Weights of a small masked image model.
Model: 7.45M parameters, 40-pixel images, norm layernorm, activation swiglu, num experts 8, patch size [8, 8].
Training: 23900 steps, batches of 64.
Data: trained on drawn small creatures on textured ground, 203450 training examples, 7.5 epochs.
Rows from block 5 of a small masked image model, named by matrix and row number. Rows with one number within an expert belong to one neuron, the router's apart. Each number is 128 + 32 x the weight over its row's rms, rounded and kept within 0 to 255. All counts start at 0.
Before each expert's rows are labels from the 100 images, of 14976, where the router gives the expert most weight on average: "responds to" is what is common among them; "patch colour" is the nearest of a few named colours to the mean colour under the peak. Only what is clearly more common there than usual is listed. The data: drawn small creatures on textured ground.
# router: router (model.blocks.5.mlp.router.weight, 8x192, trained with AdamW), inputs 96-191
# gate: expert gate (model.blocks.5.mlp.gate, 8x192x192), inputs 96-191
# up: expert up (model.blocks.5.mlp.up, 8x192x192), inputs 96-191
# down: expert down (model.blocks.5.mlp.down, 8x192x192, transposed), outputs 96-191

# expert 4
responds to: small; orange; fish
patch colour: black
router.4 [135 135 140 153 146  86 135 114 151 107  62 142 131 161 205 138  97 164 138 131 148 134 105 170 182 176 144 135 154 154 109 101 100 149  73 174 182 131 148  93 202 138  99 100 132 151 164 161  87 126 159 159 157 104  92  62 117 100 149 156 162 119 154 148 125 177 110  85 223 140 150 191 179 146 126 131 119 153 128 129 110 149 127 104  79 148 112 162 159 117 143 144 186 139 131 103]
gate.3 [ 92 169 195 149 181 163 146 113 122 143 161 137 120 128 160  95 169 107  88 123  91 113 116 158 105 103 136 116 126 148 116 202  99 143 183 172 186  54 176 139 122 102 205 136 145 112  75 131 119 115 118  97 130 122 163 171 114  84 107 155 133 142 110  84 152 133 184  91 179 172 132 215 115 142 184 137 132 139 128  98 134 135  95 123 121 157 141 136  87 150 124  92  70 133 174 131]
up.3 [130 155  69 108 168  44 128 106 114 112 165 102  64 119 101 184 127 180 166 115 176  63 107  49 122 149 143 137 143 155 158  64 177  76 147 104  83 115  82 133 104 161 109 153 133 183 128 131 172 138 125  86 190 123  84 153 115 152 119 135 129 156 137  99 154 124 120 176  61  93 196 130  96 112  50 150  94 113 143 134 122  99 141 153 119 101  89 132 101 159 181 153 134 116 147  96]
down.3 [140  80  89 134 161 117  97 113 131  87 133 131 129 146 137 200 110 149 164 129  94 115 100 170 133 141 122 174 109 144 142 122 141 158 153  48  97 129 206 183 111 123  99 112 169 112 118 144  90 145 130 147 175 127 126  85 126  94 136  91  53 119 117 141 150 111 135 148 127  74 163 175 164 142  78  47 184 113 107 127  71  96 102 115 134 126  98 123 129 139  91 115 144 115 127 136]
gate.4 [194 127 117 162 139 126  88 183 182 158 138 148 158 188 140 126 140  82 154 141 124 110 168  98 116 150 183  90  88 154 144 141 117 127  60  96  78 135 131 131 104 171 120  99 110 162 171 119  95 105 149 143  92 153 148 147 147 116 159 142 190 113  97  89 114 182 155 147 129  68 155 115 116  96 108  67 139 148 131 136 176 124  35  86  94 147  95  86 103 146 133 136  86  71 117  98]
up.4 [165 121 148 126 154 118 170 117 124 132  81 109 128  57 116 129 151 146 117 176 103 138  97  97 104 131 105 106 126 108 188  85 115 101 130 139 154  78 152 126 162  61 166 103 200 103 115  87 144 137 170 123 131 174 139 154 173 115 115 142  91 111 175 109  63 151 102  62 179 134 144 175 108 166  75 188 166 140 104 142 151  96  89 152 144 113 185 123 162  97  92 167  87 171 128 136]
down.4 [122  81  97 121 118 164 112 152 172 113  95 122 126 127 149 174 112 103 146 186 133 109  65 113 158 155 140 112 130 139 108  99 147 145 155 121 108 124 114 115 126 159 184 133 166 147 134 167 129 160 140 109 100 174 104 127 125 155 131 110 151 154  37 110  60 155 148 149 100 136  67 102 122 133 102 146 128 135 170 169 126 127  70 190 122 157 135  37  85 153 161 151  96 114 118 113]
gate.5 [135 179 123 125 105 104  95 159 169 144  81 159 190 167 159 120 137 122  88 150 148 161 144  91  77 136 131 145 146 107 173 193 190 149  68 164 163 219 153 163 127 150 124 100 111 139 133 108  88 112  81 104 133 107 163 128  70 109 144 140 127 159 180  94 122 104 122 178  75  93 166 130 150 164 167  97  95 111 120 165 129  90 164 135 109 117 183 121 110  95 152 124 126 147 178 107]
up.5 [148 190 129 145  78 163 106  93  98 121 116 113 156  58 180 123 115  91 121 104 159 148 103 105 111 176  99 169 131 134 169 111 199 179 103 113 160 110 116  98  87 199 174 117 151  84 107 145  90 123  85 132 125 130 141 102 134 128 185 128 139  98 146 108 123  99 132 194 201  53 102 171  90 148 135 121 111 127 120 132 144 141 142 153 162 131 146 116 105 171 155  36 155 143 161 142]
down.5 [124 190 118 142 153 137 164 161 111 210  72 104 119 137 137 172 115 124 152  97 189 141 101 159  74 148 125 111 152 111 138  98 103 104 126 147 103 246 131 116  76 107 135 138 127 108 100 111  13 159 104  78 117 112 170 194 141 143 129 132 122 117 139 148 122 145 112 136 108  77 111 129 177 106  99 114  83 195 137  83 175 120  81 137 121 121 136 124 128 125  85 113 187  68  97 147]
gate.6 [ 99 161 145  94 158 135 144 160 133 128  89 132 169 125 178 135 101 150  86 105 122 116 197 171 122 159 105 159 102 154 165 122  99 111  97  59 141 181 150 132 112  84 108 116 129 104 133 157 125 185 116 124 137 112  77 119 160  69 120 106 171 131 150 109  69 164 102  96 141 147  93 170 123 134 140  95 120 105 135  50 180 114 130 102 108  93 180  93 143 110 199 135  94 132 162 129]
up.6 [ 96 128 148 150 195 100 113 172  85 148  96 101 138 194 148 158  97 114 143 107 165 116 134 164  99 140  92 106 100  78 142  92 207 122 165 159 101 134 163 135  81 131 133 170 106 126 131 169 144 147 161  94 123 174  77 113 130  78 119 145 126 108 178 124  53 135 109  66  94 104  68 129 110 123 148 112 102 145 167 112 222 135 124 140  93  87 102 127 131  95 122  76 116 104  94 200]
down.6 [138  76 109 131 102 131  82 140 158 135 158 135 114 155 124 198 132 162 158 191 124 111 124 124 148  87 117 101 122 104 113 194 145 155 148  85 152  97 134  43 157  61 124 125 125 130 152 151  67 143 143 255 159 114  75 181 116 139 120 141 130 151  62 110 117 137 138  84 156 137 171 228 141 115 115 119 109 149 141 124 101 105  72  45  91 125 118 109 157 145 117 143  67 171 122 141]

# expert 5
responds to: large; spider; striped
patch colour: grey
router.5 [103 137 149  94  92 150 117 163  96 110 128 107  86 137  86 134 140 135 151  70 106 128 197 107 123  74 110 136 102 160  81 115  92 133 180  72 131 151  97 162  94 131  98 119 131  91 133  64 160 142  57 131 113 155 183 132 111 117 111  76 110 139 142  95 161  76 146 197  97 166 156 174 112 140  81 115  67 121 134 126 121  89  71 128 113 136 114  61 132 191 168  96 140  91 145  97]
gate.3 [171 132 162 158  91 101 126 119 209  92 130  66 105 160 129 164  74  85 164 128 145  88 110 187  73 131 168 144 167 151 115 151 179 130  80 134 130 148  90 131 126 106 102 123 128  81  91 128  90 133 151 118 116 104  71 130 143 146 130 120 100 117 125  89 157  80  89 155 113 111 114  90 108 155 151 181 117 121 162 137 169  73 177 132 182 110 100 154 105  98  39  80 146 119 116 164]
up.3 [117 159 105 145 103 143  88 170 133 187 153 126 127 148 102  93 147 123 128  85 128 112 155 133  92  76 178  92 181 114 122 142 104 114 146 107 132 150  84 151  88 155 159 142  85 109  95  75  89 138  69 175  96  53 120 195 144 107 151 140 131 151 193 135 114  92 183  69 127 123 108  51 134 111 141 167 143 162 121 151 150 132 172 147 147  92  94 124 114 109  96 127 140 104 150  51]
down.3 [143 209  70 155 130 115 171 141 110  90  99 168 112 157 125 183 156 101 122 205 155 133 133 127 125 105 114 129 159 146 101 145 178 140 126  97 111 129 121 168 173 130 125 138 131 124 133 177 142 123 139 157 115  70 108  96 110 137 114 103 119 168 147 128 152 128 189 129  84 151  96 132 108 127 126 186  16 101  90 133 112 105 171 112  81 101 112 105 150 157  87 123 169 114 107 143]
gate.4 [126 202 111 136 150 174 138 125  91 159 103 131 140 114 117 174 163 129 161  94 115 147 152  97  96 114 135 156 152 165 174 186 121 137  95 124 144 154 156 181 100  83 116 178 124 175 101 109 148 118 216  82 184 136 116  74 146  97 132 162  93 191 129  98 123 148  97 100 106 160  82 139 168 117 137 147 113 134 127 117  67  86 148 166 115 154 180 112 132 168  97 165  69 150 106 131]
up.4 [103 161 142 145 127 105 127 145  96 138 116 107 126 133 127 154 154 122 150 124 114 127 140  79 108 120 102 174 150 138 128 184 104 125 108  98 101 129 171 114  91  91 148 183 101 176  76 159 169 145 164  81 160 144 132  92 117 160 139 164  94 105  87  92 162 121  74 115 103 200  90 118 156 111 163 142 163  96 129 126 131 153 151 150 101 176 151 130 136 132 103 174 123 148 116 139]
down.4 [132 154 127 118 130 137 115 129 121  46 127 140 113 109 120 154 132 156  42 124  91 122 255  42 146 152 120 124 127 135 121 115 127 116 131 132 109 135 140 165 105 240 110 121 144 136 155 129 142 112  80 106 139  99  92  71 153 178 117 109  95 145 101 131 141 127 122 143 123  79 198 146 155 136 119  63  74 131 116 107 197  86 109 216 123 107 147 112 136 137 139 110 144 108 123 127]
gate.5 [110 136 148 164 114 152 170 147 103 125 136 132 145 166 167 112 118  95 105 119  82 102 191  73 150 161 129 156 127 116  59  42 182  96  97 104 183 110 125 127 111  84  90  89 127 111 136 186 130  77 174 182 115 128 180 129 146 100 115 131 112  84 105 146  22  86 211 138 160 113 191 160 137 122 203 158 125  97 115 134 134 109  84 153  96 116 180 118 105 157  99 102  82  76 114  62]
up.5 [107  84  90 104 136  58 183 117 102 111  93 192 163 159 124  85 130 168 128  96 151 197  94  85 146  99 167 114 114 101 160 134  82 119 117 135 138 161 182 147 107 105 184  94 119 146 150 111 107 146  90  86 148  88 162  16 186 165 153 130 133 121 174 125  80 156 103 118 183 197 170 107 104 114 134 137 130 138 109 123 147 131 113 108 134 130  95 113  80  86 137 141 144 127  95 133]
down.5 [ 97 197  80 112 153 134 118 180 129 159  72 159 128  71 141 155 129 196 165 144 172 140 138  40  84  89 132 135 117 140 151 150 136 119 171 179 127  97 149 109 189  96  97 168 128 109 121 172 201 103 182 144 119 151 143 104 141 116 129 128  60 124  89 104 118 137 138 144  55 175  67 122 178  41 116 154 162 197 118 117  87 182 115 128 154 149 123 130  91 137  52  74 151 141 145 143]
gate.6 [ 89 123  95 170 138 125 165  74 155 132 173 100  90  98 187 106 116 145 112 135 137 142 152 107 157 108 154 147 119 126  68 109 134 151 152 131 143 159 143 147  98 107 174 190  71 186 127 128 125 145 147  66  77 149  80 164 140  81  75 106 129 105  88 108 158  92 101 123 127 106 142 121 170  64 148 154  93 213 135 127 155 163 158 188 119 135 104 138 161 128  62 177 163  90  72 145]
up.6 [138  79 163 156 104  70 116  98 134 108 172 110  60  90 137 112 134  96 103  90 144 147  62 140 169  77 124 155 144 156  75 119 112 108 123  90  69 130 122 115 133 111 149 133 183 137 103 137 125 191  75  95  72 146 101 171  88 142 167  75 147 107 157 110 127 115 157  85 162 139 170 113 128 153 171 156 109 123 131 126 228 128 114 129 144 156 170 118 134  55 187 143 118  91 109 170]
down.6 [119 157 182 150  86 122 116 153 176  86 218 124 166 206 137 133 150 180  77 153 127 133 101 157 155 124 133 131 133 162 144 133  84 135 157 155 115 114 218 183 120  92  92 152 111 110 127  91  73  90 121 153 102 144  84 120 172 118 103 125  71 141  84 117 141 143 108 142 134 140 118 169  75 163 144  96  56 149 117 103  45 178  96 135 150 119 124 132 126 110 176 103 149 115  87 130]

# expert 1
responds to: small; caterpillar; fish; colour: black
patch colour: white
router.1 [115 124 134 177 137 110 122 118 134 142  56 129 169 175 180 108  93 115 122 147 160 107 108 156 159 170 140 146 168 126 142 105 109 111  75 188 163 126 144  98 165 138  86 114 126 151 143 165  76 132 136 169 141 107 105  93 136 105 135 160 120 128 170 149 126 142  84  85 188  79 163 208 125 135 176 143 168 119 130 123 112 158 126 118 119 162 108 178 143  85 139  99 191 170 116  92]
gate.3 [105  91 158 135 153 133 161 142 155 113 182 148  88 154 130 137 173 128 157  69 175 130 115 137 184 129 102 137 133 100 160 160 141 114 149 153 106  90 213 117 127  90 125 164 175 121  95 125 119 138 219 143 196 148 131 139 212  94  87 105 140 153 177 106 151 108 175  99  88  65 113 170  81 156 133  91 107 110 137 100 128 120 122 138  90 136 150 137 127 135 126  53 116 128 109  98]
up.3 [185 130 105  66  82 168 109 112 125 108 114 122 187 125 138 140  82 136 121 158 154 169  85 120  73 138 169 109 108 116  36 124 106 144 112 112  76 144  40 134  91 151 159 120  83 123 165 135 142 143  96 186  49 159 105 154 132 140 151 148 108 156 128 124 131 224 134 110 114 137  65 110 139  62 146 103 146 144 131 163 111  74 124 104 162 130  67 119 123 139 175 201 109 151 118 139]
down.3 [132 149 128 136 107 104 103 125  65 102  92 120 114 158 142 123 138 170 152 249 178 140 119 139 112 131 135 163 127 127 113  98 131  87 121 158 111 181 131 129 126  77  84 111 115 114  98  92 128 125  89 124 125  86 156 132 128 175 156 101 140  93 238 123  83 134 156 118 117 138 112  58 115 128  84 184 155 133 159 136 134 151 159  81 138 105 149 142  88 140 143 143 160 133 136 133]
gate.4 [134  78 170 182 197 135 180 154 158 148 166 158 176 146 142 126 161 148 133 131 172 110 167 121  85  98  83 107 108 123 119  90 102 106 117 143 108 111 162 137 105 157 150 161  88 210 173  68 108  92  41 106 203 135 107 165  95 132 115 136 157 172 134  80  89 103 119 162 234 140 121 108  97  81 143 128 136  90 116 147 130 130 115 167 114 125 156 126 131 153  82 101 163 134 145 149]
up.4 [123 125 173 161  91 153 107 155 141 163 141 152 163 112  94 112 155 156 146 109 106  89 124 144 163 155 160 134  56  92 104 103 161 166 106 161 102 103 148 147 172   0 148 140 133  95 109 146 144 181 181 141 144 122 124 107 135 142 134 174 137  86  93 157 148 185 161 138 181 111 169 153 127  81  83 116 110  65 120  75 157 145 158 122 132 121  90 106 105 147 159 119 128 195 143 110]
down.4 [122 179 152 133 154 134  91 131 114  65 228 126  92 122 124 146 119 173 175 136  91 121  93 138 141 134 104 111 147 127 125 129 140 149 147 130 141 131   0 111 132 135  92  76  93 142 161 121 190 112 124 128 103  98 183 126 140  87 121 141 157 113 142  99 103 111 120 148 161 153 119 131 130 139 118  95 128 149 112 105 156 228  42 171 124 130 116 116 139 110 135 108 149 125 169 140]
gate.5 [119 119 143 176 127 157 127 149  94 162 110 169 112 110 141  98 126 160 209 153 132 113 110 102 121  62 112 164 117  70 155 160 123 115 167 112 180 182 124 151 146 154 114 118 134  73 135 110 110 135 162 181 118 120 127 197 112  83  31 109  88  98 135 149 118 161 147 137 196  93  78  73 101 106 127 136 195 112 129 175  79 138  98 128 141 126 168 148 140 169 170 117 147 141 144 179]
up.5 [142 102 105 108 102 128 135  92 154  98  55 141 170 158 120  49 110  98 218 143  39 108  98 158 128 118 133 152 204 133 171 116 151 136 144 109 149 124 135  86 148 129  77 138  76  95 139 100 114 153 140 133 108 113 113 141 137  82  81 108 192 122  95 140  89 152 148 101  78  56 158 111 109 188 159 149 109  76 155 130 116 117  76 168 181 135 131  81 151  94 114  77 150 122  80 155]
down.5 [142 181 116 116 150 120 160 110 177 170 197 153 109 128 116  77 111 110 118 143 127 126  77  80 145 133 121 130  79 174 150 119 154 108 126 140  72 139 179 123  73 170 119 165 131 100 157 176 140 151  95 117 111 149  86 136  87 141  89 140 135 120 112 111 140 129  83 123 136  69  76 130  96 147  83 132  51 118 125 113 174 117 182 171  90 177 139 128 107 127  81  99 168 155 114 149]
gate.6 [193 159 125 118 127 128 144 126 129 128  52 143 133 117 129 218  88 133  86 115 111 208 169 129 123 148  59 154 112 178 114 112 134 153 159 112 109  89 154 215 121 140 146 114 121 130 136 117  84 121 139 168 132 172 209 153 100  86 112 136  98 166 137 142  67 108 234 152  63 135 145 111 129 111 164 132  95 202 142 183 159 169 139 115 158 150  90 136 121  96  76 131 134 150 164 161]
up.6 [103 171 134 141  81 110 177 148 148 105  92 103 150 118 138 121  91 147 155 125 160  79 101 124 119 172 143 104  94  61 178 113  59 124 106  70 123 145  92 156 108 155 108 173 132 141 130 124 184 164 115  95 106  78 115  90 154 134 101 129 171 137 152 136 201 187 104  83 169 144  99 160 125 120  92 133 132  87 119 114 178 154 115 105 106 118 130 134 163 194 223 128 123 101 113  81]
down.6 [100 114 108 138 105 116 123 120 152 181 100 149 152 195 126 165  92  95  90  99 119 135 186 198 126 125 139 135 125 128 133 131 102 118 128 128 116 104 100 114 147 164  89 116 141 112 121 133 135 154 135 126 129 117 174 110 149  64 120  93  84 123  85  94 107 182 136 130 109 115  97  69 207 132 111 145  90 166 114 117  51 170 137 230 103 113 135 125 137 134 138  94 125 134 104 132]

# expert 3
responds to: caterpillar; snake; orange
patch colour: black
router.3 [115 114 106 167 136  99 114 129 123 131  57 129 114 183 184 100  93 131  80 146 151  98 108 171 138 161 153 135 214 131  99 108  92 147  96 169 163 150 134  90 158 132 106 104 115 116 154 135  81 107 148 173 146 125 112  94 137 123 146 112 174 127 176 140 138 174 146  77 165  96 153 210 197 172 150  99 128 167 148 131 112 172 117 121  89 141 112 146 140 112 150 113 162 129 130  70]
gate.3 [135 119 110 124 123  85 109  63 108 105 151 120 138 139 141 137 125 126 148 106 101 127 105  92  98 168 133 120  98 144 131 149 122  98 175 149 156 154 110 116 210 143 125 127 113 103 124 105 177  98 151  70 138 100 123 156 103  70 131  95 126 133 164  96 108 118 102 133 118 140 155  66 129 144 175 116 109 140 136 160  79 163  47 162 136 140 135 164 158 101 151 188 218 118 118 135]
up.3 [159 142 106 172 107  98 120 172 120 121 114 171  82 162 173 161 114 164 164 123 107 147  89 171 104 110 111  89  91 158 145 167 168 104 103 160 105  94  74  91  97 197 142  97 129 165 139 105 107 154  96 111 168  95 141 207 155 138 126  99 108 111 141  86  94 126 133 131 156 122 132 150 160 126 182  70  91 118 140 101 143 131  84 173 136  77  93 147 153 126 101 150 155  64  93 145]
down.3 [131 102  91 170 169 113 162 105 155 178 140 137 108 126 140  13 127  95  69 124 237 158 107 104 123 109 134  96 157 112 119  88 152 121 126  70 103 128 117 134 107 154 170 140 122 141 114 109 106 136 181  85 131  68 156  75 106 135 100 122 136 126  92 144 160 148  56 132 105 156 150  99  74 120 110 145  66 130 125 128  93  69 118  84 134 131 146 139 121 187  72 131 160 100  99 124]
gate.4 [123 137 144 115 165 129 137 165 132 124 131 144  99 138 112 163 117  90 134 152 128 104 123 141 103  80 181 122 196 122 143  76 181 116 115 163 115 111  91 160 153  76 165 150 113 160 130 166  90 142  98 150 138 106 122 141 127 126 116 133 119 139 166 149 153 157 193 159 101 155 102 111 159 143 137 172 138  54 129 176 111 161  81 174 172 109  91  83  86 168 165 120 126 137  99  30]
up.4 [128 105 131  64 115 102 140 136 136 101 101  77 174 172 124  72 100 146 172  97 102 104  77  89 114 152  99 132 133 129  91 188 106 125 143 106 171 139 176  65 137 137 147 183 189  84  75 162 178 172 138  83 149 107 148  78  91 152 142 100  72 136  91 151 126  89 179 139  82  67  76 166 132  89 129 144 148 101 113 101 127 142 125 140 122 167 109 132 159  67  59 119 130 137 124 133]
down.4 [136 108  51 142 113 116 117  97  88 130 124 129 146 198 148  81 150 142 135 138  77 122 198 150 108 122 155 142 147 137 114 127 121 161  94 137 111  79 210  74 105 130 147 104 134  93 165 129 101 121 157 139 152 161 113 127 150  79 132 110 120 109 125 171 113 165 144 168 143 140 100 100 161 142 205 149 108 154 140 117 101 115 217 175 154 151 113 134 145 136  90 119 222 145 167 126]
gate.5 [107 167 129 114 145 157 183 151  85 138 129 108 139 150 168 110  71 121 180 106 174 139 150 105 110 167 181 153 109 155 146 148 128  97 147  49  92 141 179 172 175 154 170 118 110 132 106 124 107 149 224 150 122 134 123 171 115  64  79 126  94  95 139  99 153 155 116 107 166  88  99 170 199  51 176 124 133 132 119  75 120 153  72 130 131 124  99 129 107 139  97 158 151 108 138 134]
up.5 [ 72  87  39  59 119 170 161 140 134 129 111 118 165 115 128 182 116 128  74  82  43 127 114 100 107 193 179 126 128  98 133 105 107 119 186 139 104 111 155 143 113 126 163 133 132  99 128 143 115  92 200 115 102  64  95  87 125 140 137 105 143  77  88 113 149 127  92 123 194 172 155 101 136 125  88 104 136 140 123  74 136 151 140 153  94 117 155 156 176 136 128 160  19 125 112 155]
down.5 [118  92 151 132 124 146 127 157 139  28 173 145  98  94 127 178 124 111 100  80 129 126 134  99  63 139 138 119 157  72 149 109 122 121  86 138 108 148 162 145 187 127 117 150 104  41 148 159 132 146 132 167 106 172 150 135 130 152 109 108 145 152  70 130 142 118 112 192 141 154  88 102 142 131  89  84 140 115 116 106 189  96 151 177 121 145 123 131 120 109 151 121  29 149 127 120]
gate.6 [156 118 164 139 146 126 122 140 100 132  14 138 132 162 155 100 154 172 170 164 145 126 177 102 147 165 138 122 114  74  78 190 149 149 163 174 145  97  95 136 120  50 156 115 150  97 140 126 201 155  96 113 116 129  48 176 102 118 169 157 107 176 128 164 154 123 147 133 134 120  91 108 144  78 119  93 126 138 120 148  95 118 103  94 116 147  93  81 143 142 138 139 209 104 136 122]
up.6 [125 180 126  93 107 190 154  92 122 109  37 121 133 162 153  86 144 130 127 124 102 172 147 116  96 186 149 174 157 108  97  82  69 113 125 179 134 137  66  97 115 107 148 133 182 112  99 175 178  90  83 124 119 154  87 147 117 124 153 117 116  43  87 178  53  88 180 134 122 146 166 174 150 129 134 138 148 184 109  67 236  95  98 145 140  86 128 140 129 144 144  95 142 134 152 185]
down.6 [164 125 217 116 133 152  94 109 108 215 112 131 139  90 118  37 119 151 161 136 126 162  74  93 157 122 125 135 151 138 121  95 123 109  74 141 160 150 151 170  56  74 110  95 121  93 141  88 109 166 135 132 113  80 129  82 112 159 160 136  70 131 113  93  92 154 106 100 131 122 101  86 132 114 149 167 144 113 155 131 129  91 130 115 136 124 146 142 141 140 139 102 205 123 149  99]

# expert 6
responds to: large; spider; crab
patch colour: brown
router.6 [130 102 143 138  89 123 150  98  96  93  96 159 110 127 158 139 107 148 109  95 137  92 113 111 197  86  84 118  98 109 135 126  89  86  97 138 113  93 182  80  90 142 115 115 118 153 102 180 107 175 142  76 126 147 113  40 133 115 156 108 163 107 205  66 138  96 120 157 129 174 169 168 153 114 160 133 121 106 134 114  91 145 126 122 150 147 191 112 135 156 130 202 150 130 117  94]
gate.3 [122  49  86  88 114 161 138 114 103 123 127 140 112 128 106 105 155 104 108 125 155 119 108 146 126 168 116 127 151 125 135 143 126 116 124 137 164  89 116 146 110  85  65  78 133 101 111  85 107 146  66  72  68 120 130 171  96 157 162 143 129 121 143 107  83 161 164  94 135  92 114 161 124 184 137 130 102 114 134  85  66 162 106  27 162 137  55 110 119  81 171 105 172 125 102 196]
up.3 [112 207 140 131 121 103  97 140 176 133 107 121 111 110 156 132 134 190 154 141 108 124 152 187 121 126 127 139 121 181 101  90 160 139  87 145  85 151 159 128  92 172 208 149 124 167 138 157 106 107 169 121 159 137 122 116 139 102 121 114 135 124  64 134 148 122  91 176 130 133 118 146 144  78 137  92 150 146 124 132 152 108 165 210 103 122 171 150 155 182  80 142 105 121 137  90]
down.3 [134 139 157 134 110 154 101 134 160 185  75 155 113 140 131 173 136 177 174  89 103 120 160 149 104  86 125 122 175 130 123 143  97 101 163 102 118 115 105 145 211 171 137 114 137  81 127 160  60  83 112 151 187  65 106 180  92 102 156 160 159 131 111 117 113  84  76 126 150 130 131 137 144 125 158 132 157 133 127 139  96 255 126 131 122 170 176 160 163 142 151  62 118  94 134 127]
gate.4 [165  81 133 190 123  71 130 124  89 131 141  62 122 129 110 107 116 134  75 164 175 195 148 176 128 152  93 142 123 148 149 110  87 150 155 131 154 179 203 130  83 167 113 145 103 154 140 153 106 121  54 143 126  60 133 174  97  83 149 141 111 161 202 120 138 109  87  76  69 164 111 110  99 137 104 128 106 132  94 150 111 130 205  99 137  89 151 101 164  81 171 139 132 151 178 191]
up.4 [156 200 107 151 149 198 100 148 144 140 141 148 131 142 163 129  80 109 144  69 120  62 109  97 128 118  60  90 123  51 123 131 173 132 132 130  77  82  86 126 148 147 106 147 125  44  83 115 148  56 227 140 164 208  68 142 104 161  72 102 115 127 115  84 159 160 165 143 178 114 170  95 143 133  89 104 132  98 164 155 115 143 114  94 161 137 141 140  84  87 130 152  83 117  67 132]
down.4 [131 128  95 158  74 119 137 129  78 110 147  96 146  78 100 145 123 127 105 123  89 122 159  83 139 204 112  90  97 103 130 104 138 127 119 188 137 101 119 163 131 178 154  81 126 100  67 139 170 108 201 120 101 141 118  62 117 149 143 109 126 102 100 109 108 137 153  78 125  99 178  91 172 119 145 220 148 169 125 106  31 145 109  91 144 134  69 124 133 127 166 146 121 113 141 129]
gate.5 [152  77 120 141 175 124 132 170 153 152 124 134 145 185  87 135 168 157  82 140 135 153 126 110 122 144 148 192 139 125 140  78  60  93 105 195 156 107 141 110  63  98 122 103 145 174 111 107 171 148 141 154 142 176 103 121 131 136 155 109 142 144 146 139 133 109 139  96 118 113 117  95  91  99 104 163 120  45 127 120 108 143 139 123 192  88 153 168 113 151 143 123 145 128 147  24]
up.5 [115 126 151  98  95 121 110 101 138 157 153  96 143 119 145 121 152 150  73 163 104 134 114 160 139 119 126 141  84 150  77 150 179 132 131  78 138 143 100 170 118 111 137 151 161 108 144 135 123  82 141 151 170  79 105 133 133 132 121 201 112 101 116 132 233 158 169 183 130 176 133 132 123 110 153 102 135 134 137 152 106 108  97 108  91 107 111 128 134 138 168 140  73 136 101 172]
down.5 [154  82  87 116  92 122 125 144 103  90 102 189 112 132 136 136 166 144 126 119 131 123 184  46  72 112 110  86 113 129 122 157 144 139 127 148 114 158 118 130 135 135  93 137 186 144  95 115  91 150  70 190 113 103  85 108 122 115 101 119 161 147  96 190 185 145 113 115  89 125  96  89 136 150  98 182  92 114 138 107  64 146 126 133 117 148 182 159  93 133 111 134 160 118 136 106]
gate.6 [131 114 131 124 138 122  43 129 138 142 135 126 168  91  67  67 164 136 134 164 132 100 155 181 138  97  73 123 129 105 112 137 108 116 114 126 131 187 147 164 157  83 130 166 103 170 159 142  86  27 117  52 120 164 124 130 158 116 138 108 130 175 129  73 156 171 116 142 140 116  67 120 150 118 171 141 138 142 131 101 103 136 133 118 112  94 132 131 138  98 116 150  97 122 161 209]
up.6 [115 121 132 177 132 103 100 108 193 151 152  87 131  83  83 100  97 132  75 126  99 132 157 114 139 164 176 106 107  98 124 130 133 171  57 115 118 149 106 137 142 122  82 157  82 139 127 108  65 169  77  96 128 165 187 134 162 147  87 111 167 138 145 111  87 168  95 121 132  96  86 128 138 110 128 119  86  78 131 185 129 122  98 104 103 118 135 136 181 131  81 185 140 137 162 193]
down.6 [122 131  61 106 157 137 131 126 149 108 154 105 113 110 119 167 148  91 142 117 132 124 105 169  95 120 144 137 100 106 111 124 139 113 117  54 124 109  89  97  99 127 119 106 141 121 145 116 147  83  71 128 132  78 165 171 124  45 125 108 130 119 153 165 121  64 144 110 124 210 165  99 137  88  90  36  93 177 135 116 227 132  89 111 131 117  84  97 141 137 111 135  97 132 117 125]